A small multi-label image tagger, trained from scratch: 1.84M parameters.
Rows from block 5, named by matrix and row number. Rows with one number belong to one channel. Each number is 500 + 50 x the weight over the matrix's rms, rounded and kept within 0 to 999. All counts start at 0. Numbers have three digits each.
# sq0: squeeze pointwise conv (model.blocks.5.sq.0.weight, 64x256x1x1), inputs 0-127
# e10: expand pointwise conv (model.blocks.5.e1.0.weight, 128x64x1x1, transposed), outputs 0-127
# e30: expand 3x3 conv (model.blocks.5.e3.0.weight, 128x64x3x3, transposed), outputs 0-15, a 3x3 kernel for each
sq0.55:527572556472471556502485409459563499436407377494405468464454543449495511460481506442441498441475419510457491513504530478537550432521509528532429584455505502446485456542501525444598448496430539484399458475437506495396439529414455593494515396450484476494545468500535493433494501497491506530394497438521527434497425573554497477536505407512545468431423423570474493447464452421423483604477
sq0.56:571443508528463457554483508450507473436556502542493441450460453543520481532449492507530505439485493536552458484486466587402435451460561507467431448565482521539393511451500514459463479423554555462526459444443499595494529535495510439512457493641453408556473560449480490505600498455534488579472524467510555522485377442473477446425411503565629527502531546465487500563574462437616502416444
sq0.57:458516521483496444439457433478528469501448467442539488464488602450505463468465493491445484493457478475424481467506467447512455569472502578505498479494491500485437459480499477532656492439453522472430505506524521506460436502457439488478481364512477512498523501522522459456484499451499511456502496506505508550491481437470508493456467424495511500474574484490501492493482494539463483440495
sq0.58:429540570443455528472470500436532474568445450489505481469444548511402464482540482454460496431486467494464499472480498495558474431483475480510490503476521520492447490487500559458544478451415572532540473473441503502408440454506480527492571459479473498386558503474485461370502499506569429476508483470356541445506492501467435528479481467486518492463474448478450499463505442505484478515485
sq0.59:490569537444437510477440435529545456471455556504416493460443534469501446497487488465503485514526490505518501505480481478515494405558500467480523509473479487507493504499500525442546497524463540463498526432494489494471466538476460549449457515526498518510585463499493449521513499515545501494470477513499528397512513542475491422482494537507549534505403490502442491469506433420532502517465
sq0.60:476426517516479510463498545466431453514508491483545472589498479476458472512507508477423492478466478459449494495486494477457500569440495574465484449466494453495492491449500509469523471460479521497460515464518513477502475474473475496546503484493510548487479482512491472478485501489526494458504496495501495542466506487493481525458492473511460528461581485472485496469523597555493502465519
sq0.61:489489516449519440490494456504485472435498476516560517456490490539439503500518486479509509497467454528457493510465502502515448491419479448441483447480514509524484522487500495497531517481493538487500510489514504482469512451451510546460533425486508466492527500472425491485509499500501454491416479469464486480531469503452474544477484463440475487477592475515473489495481545476570517471499
e10.55:421505420471510511498460441459476414425475557481595509471513604471431500458524486482570474432432519444429504499446506522526400548479476476434519479627450459441662514463484458426474468465523652441472412517439544474478539498436499443471446482545486464455665485473488421509422495473501517508534499555494506497440443529430397516455443577437456450668456530565484446460597497460644467464453
e10.56:511389483463453492496430470500490494497485451484414438524538399447508489441430459567525446406413520478425478496509410432572492516557495565487564472447451486521432500503518499556523465393548476606479603463442482532524488444584518571458576435466401492523428448583430461603421474534459507371586406439417554498569461594366468575479459414499484511440557586424480467471492528486420529448437
e10.57:398402474447490590495442475464596469377470484410490462508437555474406472478494478498508439499470382475404838495365474499493399466391480501493496480623419521427584605435541462506525592426480584469486491506462647454531485471481443505501470471492473474505555460501475417495501455448859474481508464680465470491486465494445396498465414470402504456570472478452431460527438450446574514435410
e10.58:537467435442505478499472501615475487529514515502485450469511583485458491461496470485465474491477474508483516499539486499471504463515464492467474491592485470508578485409476611480475488478467591480520503552468534490480470489483499479481452483484479525459605440448515539470491481457522502499485434539495471501470465469483539482511461465489484485612446470479423509467491518429610450456484
e10.59:447429468495498521499455471466532429469495566478463437471418533503520488456464471515420450490468430458479504498548427459495471429496498512475491456539448491477553532545521464486532489455457570512469513492438549500518464490470505427497527493467492467517560520450481456435489457514510460465481424556450527493454440476444426485504528448454452482565455453426500492496457470545555489481485
e10.60:419429470626488585493444483458600438425479477461467465503435483493460474462476494456438417492469402466476557491344497478485432463553491470494466440476432470449457598441603458464468590486469515464449441470481534459583469483463424478500474491471490462493466624479452448468500454624542451484471453508433445489485432509451415487486426470426478444477449460445465467480474465441477459426471
e10.61:484499506534497506499465458472514491443493513457509538530463475509480490489505478492467468524480444497479509499463504495469464516477525502495482534471451530511460522490791473478518521484461490477524514470529513470796496466459465498521470479495518507498474538500490484440536502526515500489473499484475487497518490496490479501544490502456483517473494515535488488538509477503460523456468
e30.55:472493494478452506466470466505499508484472509469455510463509495493491466481549515493537526552464465488439526476442475510433489464453579445520465481549502465477479403528467506454488425510564510414495497426479494474575435514553491561548440501468520523490536488452510401561477409517505491446461428546449534460497457499498472506457511491510535460502495486417464432516467516450502486458471499516491500449494507545555505526472510560535470
e30.56:496544545514399413575531505502508535536453496524492522513418420475463478470456479528537443522460476467454511493474546486508566482555535567456419505487506546487467487455519476459512450569533538445464488520537473529528458451458486418534454574526491443455496441472502438484549500486542482491536549552490521508480453436480508498508617552507591531445514476416400502457447529476576512412445524449455524462583494471496489508461471398453480
e30.57:462485501570441466553548580492499452416373427468429457427515528494426520559537498479474536451537483488442443476457441505382456433445435433509460500469467517530513464513439546508501513488494528343397453322398471438460470627603543540565496478466456468501418540526415486480471390391452490421429430419406442388520526457575493446491462476482441459505489473483610546579504488473435477484606590569545487501513433474513564451461625555583490
e30.58:494484446506474543401513526562495512526390480504442439475476512576518491546505480456538497527460435505478491447480451437566465465505411519459501499543531494546589431549442509591453559571499492458491460518502525461380494543609528546538480486529474541504590517458535468516547477499442489531516457382459494472470505542474500542476482542448480527425495557464534508521486456444510500465542547523536524448510548517573515493552416565487518
e30.59:482501484517430486521465513510494498437515518433526503431515495488463472478532527438467557465442560461456500443476522518454449464383501446465472474490493480463523466518445516477453508424498458467501441514445451479486451533533510496518482458472451466562440459576483485513445443552463496429473425454444485436457507418534507486464481505502476446484555539459574464503466410478457443491550540518499438472509489389500499501403533565488490
e30.60:440500486557539474555593557498445561444599577498528456415480545538406457585514547476473517556509484512421468469480479462411424429479496529461426556438420575460504499496465507458491443508430524432448455428408440465465432544558552502511473453463455431477464537569472425553503479472448579528466566459428416423539563459539519469486511517506402462521471478488579548602511502513440442481563589576527483502491419396435589474424608510479486
e30.61:505509537592531474556542519528525565463489472497446486514509516505459518553529486465525543455528495483409449517542543520461514444498484491544477520484447466515548468469504486516541538514464545501511486435469467491452471523506478467500442521522463496503443541551438504512535513531458523517464476456486434439532537420541498422515511466455476511492485463445528564462485488426509507459525545469496475415503508467509496457517577539542453